A small contrastive image-text model, trained from scratch.
Model: 12.2M parameters, encoder depths [2, 2, 2, 2], text encoder layers 12, text encoder norm rmsnorm, text encoder activation gelu.
Rows from block 5 of the image encoder of a small contrastive image-text model, named by matrix and row number. Rows with one number belong to one channel. Each number is 200 + 30 x the weight over its row's rms, rounded and kept within 0 to 999. All counts start at 0. After the name is the row's rms in percent of the matrix's.
After each channel's rows are labels from the 100 images, of 14976, where the channel reaches its highest value: "patch colour" is the nearest of a few named colours to the mean colour under the peak. Only what is clearly more common there than usual is listed. The data: simulated stained blood smears.
# convs1: 3x3 conv (encoder.blocks.5.convs.1.weight, 144x144x3x3, standardized in use, each kernel summed), inputs 72-143
# convs2: expand pointwise conv (encoder.blocks.5.convs.2.weight, 576x144x1x1, standardized in use, transposed), outputs 64-127

convs1.52,113,166,188,239,189,204,188,201,188,278,207,194,193,224,218,201,215,241,200,180,176,220,147,234,162,256,185,112,230,203,224,225,196,240,160,190,181,201,188,146,216,249,246,175,202,186,168,146,230,226,223,247,153,180,165,159,288,174,254,223,183,144,238,192,185,171,179,200,163,152,174,194,172
convs2.52,077,189,170,169,188,186,182,174,159,161,173,192,207,216,206,225,127,172,217,221,202,190,138,221,233,159,188,172,242,200,258,236,217,181,198,231,226,191,243,217,164,188,186,219,154,181,208,175,207,172,172,227,203,183,140,212,165,214,207,183,169,181,195,254,218
patch colour: grey

convs1.41,119,162,214,172,171,212,217,220,183,174,202,206,168,214,166,219,212,196,217,231,228,239,180,168,226,189,177,223,178,182,229,184,202,223,238,228,164,161,218,295,188,226,194,153,183,273,240,203,184,212,246,207,198,155,171,220,244,222,215,238,272,187,153,137,247,198,234,180,230,198,204,227,177
convs2.41,097,166,270,222,210,188,199,179,199,203,214,234,190,168,200,158,226,214,210,197,178,214,189,170,198,227,235,161,225,257,174,180,191,203,163,206,188,128,251,206,216,207,196,212,200,199,203,257,209,210,192,230,243,213,223,178,191,186,174,198,207,273,199,209,235
patch colour: grey

convs1.123,101,195,215,198,215,191,184,155,202,243,209,218,237,220,220,186,220,160,221,198,186,218,218,212,201,197,179,122,215,250,183,205,193,223,228,221,219,261,163,131,176,227,197,170,180,168,230,244,190,198,216,196,206,169,205,267,169,216,208,156,220,221,257,283,174,215,111,213,202,170,140,175,219
convs2.123,094,193,163,236,174,229,187,236,234,212,219,229,182,220,174,222,188,199,237,192,264,243,236,212,214,201,236,217,188,184,256,243,192,186,178,183,182,158,179,182,252,179,236,173,186,232,183,203,209,126,246,165,250,236,193,211,179,166,186,185,232,138,186,194,223
patch colour: purple

convs1.110,095,186,235,187,195,206,232,182,187,144,185,189,188,179,204,237,194,200,215,189,224,204,216,204,214,236,178,144,171,230,195,214,206,178,168,270,181,201,187,147,184,223,146,187,197,193,201,171,160,159,230,214,166,194,198,207,266,245,191,233,214,169,229,202,197,272,207,292,226,242,221,250,207
convs2.110,100,145,223,204,193,202,182,185,198,191,253,220,188,266,171,255,196,202,202,221,178,202,170,191,196,240,169,246,223,243,193,210,217,152,210,223,199,214,237,219,169,178,144,202,194,179,229,220,208,222,244,260,202,165,235,202,188,237,160,165,208,255,194,202,197
patch colour: grey

convs1.28,084,219,213,220,184,187,242,207,199,176,176,204,245,223,210,195,217,231,246,196,204,178,196,192,237,186,222,121,171,168,204,155,192,187,133,193,173,207,209,174,179,197,203,231,224,219,228,182,173,161,183,222,184,210,247,204,200,184,160,199,189,232,209,214,224,226,195,174,171,235,202,196,172
convs2.28,112,204,271,178,220,200,230,191,220,234,170,244,245,180,269,204,221,214,243,236,223,181,195,188,186,213,213,154,152,244,165,217,182,219,251,158,222,250,194,178,205,211,188,239,201,183,186,217,146,216,189,206,228,207,237,209,196,249,236,237,200,200,204,192,226
patch colour: pink

convs1.124,113,207,207,222,175,205,191,229,230,196,217,203,182,207,203,190,187,195,216,252,224,204,198,203,194,203,168,232,186,172,183,199,207,185,202,192,223,146,255,320,218,169,223,190,160,244,179,200,184,159,207,222,207,166,158,126,179,181,225,177,264,197,172,127,237,158,263,146,177,188,215,216,194
convs2.124,107,218,152,216,256,231,160,207,216,172,186,175,195,221,200,190,195,158,230,186,153,187,221,202,184,189,195,193,190,175,185,194,225,228,198,197,191,208,184,201,163,184,223,196,176,194,192,245,227,264,187,194,148,211,180,206,210,201,164,219,195,284,216,162,218
patch colour: grey

convs1.39,183,208,210,199,196,190,211,191,206,212,196,178,193,196,186,193,215,210,213,188,200,193,219,174,203,189,197,150,196,223,198,183,197,199,195,204,218,198,183,295,270,203,143,161,226,215,124,186,223,177,198,204,202,180,169,258,181,193,277,140,250,195,218,206,215,220,263,188,158,193,140,187,189
convs2.39,139,255,178,221,245,205,179,238,188,206,180,167,238,186,193,166,207,210,168,219,279,210,190,187,214,142,188,170,191,172,232,170,245,211,252,200,189,240,224,184,167,211,203,214,175,186,190,239,207,131,210,178,230,254,188,196,217,141,202,200,188,134,214,235,282
patch colour: purple

convs1.143,086,223,219,208,154,206,215,198,218,183,148,182,195,199,170,214,219,210,196,156,219,183,197,241,228,197,220,190,216,208,212,194,215,238,243,244,237,183,202,204,182,187,224,186,210,192,210,236,247,192,162,204,216,191,247,202,178,215,250,193,200,211,222,227,206,200,212,216,177,203,184,205,201
convs2.143,088,203,239,210,208,212,199,217,158,195,231,184,233,155,233,201,214,165,184,241,195,213,200,162,165,268,187,189,181,196,153,216,225,243,253,170,192,234,236,159,207,144,187,188,203,161,189,188,212,170,227,207,195,216,251,258,206,254,168,216,184,195,221,200,217
patch colour: pink

convs1.5,112,204,208,200,160,190,236,177,185,207,221,218,221,192,198,156,195,160,212,187,190,172,196,199,244,169,172,147,218,223,192,162,198,195,189,207,215,212,173,166,292,173,178,180,172,190,264,215,169,189,194,194,172,164,221,348,245,236,214,215,144,207,246,283,196,212,223,230,181,198,210,233,235
convs2.5,106,168,230,172,172,314,183,200,162,206,174,203,175,180,198,231,230,194,206,239,272,180,203,187,156,216,177,198,171,138,221,171,167,172,241,211,216,207,191,204,164,199,219,199,209,210,182,201,195,210,199,198,218,214,238,198,200,267,180,183,189,219,192,195,245
patch colour: purple

convs1.42,137,199,209,197,199,175,210,175,202,174,186,200,185,181,204,200,230,218,196,210,218,194,214,172,222,162,225,189,215,156,209,187,191,205,229,192,181,124,197,73,230,213,181,201,205,200,247,175,173,204,214,167,202,162,155,245,311,164,199,262,225,185,230,167,227,210,223,207,198,231,234,212,203
convs2.42,124,201,219,204,203,224,225,160,183,184,204,231,183,176,192,233,181,232,193,153,146,167,213,196,186,235,209,195,210,246,164,195,189,202,175,202,205,188,235,215,217,198,236,230,254,173,222,187,226,248,208,238,144,132,206,182,167,262,189,202,178,266,182,191,133
patch colour: grey

convs1.75,087,219,216,208,192,242,197,145,177,143,204,236,134,207,226,200,189,208,187,226,206,159,180,192,176,185,233,184,184,206,191,212,248,179,213,191,152,225,187,150,166,199,173,205,212,157,170,138,215,187,191,202,188,225,214,251,216,187,233,231,259,253,219,190,246,202,278,179,234,290,171,231,185
convs2.75,096,182,189,172,176,216,195,205,208,189,230,244,213,148,175,194,204,207,194,234,210,247,200,214,194,179,208,208,175,283,203,193,195,147,181,196,188,181,163,226,211,185,199,214,213,186,255,236,185,177,190,254,212,215,237,218,227,212,187,202,191,252,213,270,220
patch colour: grey

convs1.68,132,163,207,207,213,215,186,156,179,187,213,212,184,200,220,169,173,194,176,214,238,194,212,209,210,183,205,264,192,240,185,188,232,167,190,190,260,154,172,242,296,119,200,148,188,225,226,225,185,235,210,196,201,245,197,153,224,171,161,196,222,199,137,140,169,172,233,181,190,261,207,234,225
convs2.68,138,205,148,190,199,191,202,192,230,210,201,149,237,211,215,185,235,182,241,194,206,226,225,196,194,213,190,195,197,178,195,240,194,205,215,221,221,253,215,171,203,201,170,192,168,213,193,218,184,240,186,120,226,189,206,205,223,199,229,211,216,209,195,202,201
patch colour: grey

convs1.138,080,216,204,200,130,228,236,253,237,225,170,178,187,266,170,220,227,217,102,257,239,174,180,195,186,184,260,237,210,178,221,200,246,165,212,185,241,234,269,179,177,163,206,159,223,182,170,192,225,183,185,249,182,184,202,178,184,189,169,217,199,183,203,187,170,196,209,181,198,215,201,206,187
convs2.138,095,235,216,191,211,188,241,176,220,149,211,220,195,185,227,197,191,200,219,213,160,229,179,204,192,200,195,206,187,156,204,228,194,223,146,185,254,218,190,177,179,162,181,219,214,219,225,217,198,271,217,155,179,197,201,241,166,201,142,278,201,213,245,177,165
patch colour: pink

convs1.45,097,167,164,207,167,199,195,220,196,231,188,209,169,224,230,208,217,152,182,200,212,224,164,232,216,222,215,298,192,182,225,242,223,230,200,220,196,243,188,211,137,174,181,181,192,212,231,171,181,248,201,161,217,192,185,188,186,237,114,182,155,194,148,190,192,184,273,251,240,237,174,217,198
convs2.45,098,237,179,213,108,179,155,159,228,206,193,188,177,273,181,149,206,196,155,199,178,227,188,177,176,186,185,213,230,177,187,141,170,176,181,205,214,142,260,214,173,188,215,152,177,164,178,176,190,176,203,202,200,146,194,202,133,203,189,192,247,175,191,206,182
patch colour: white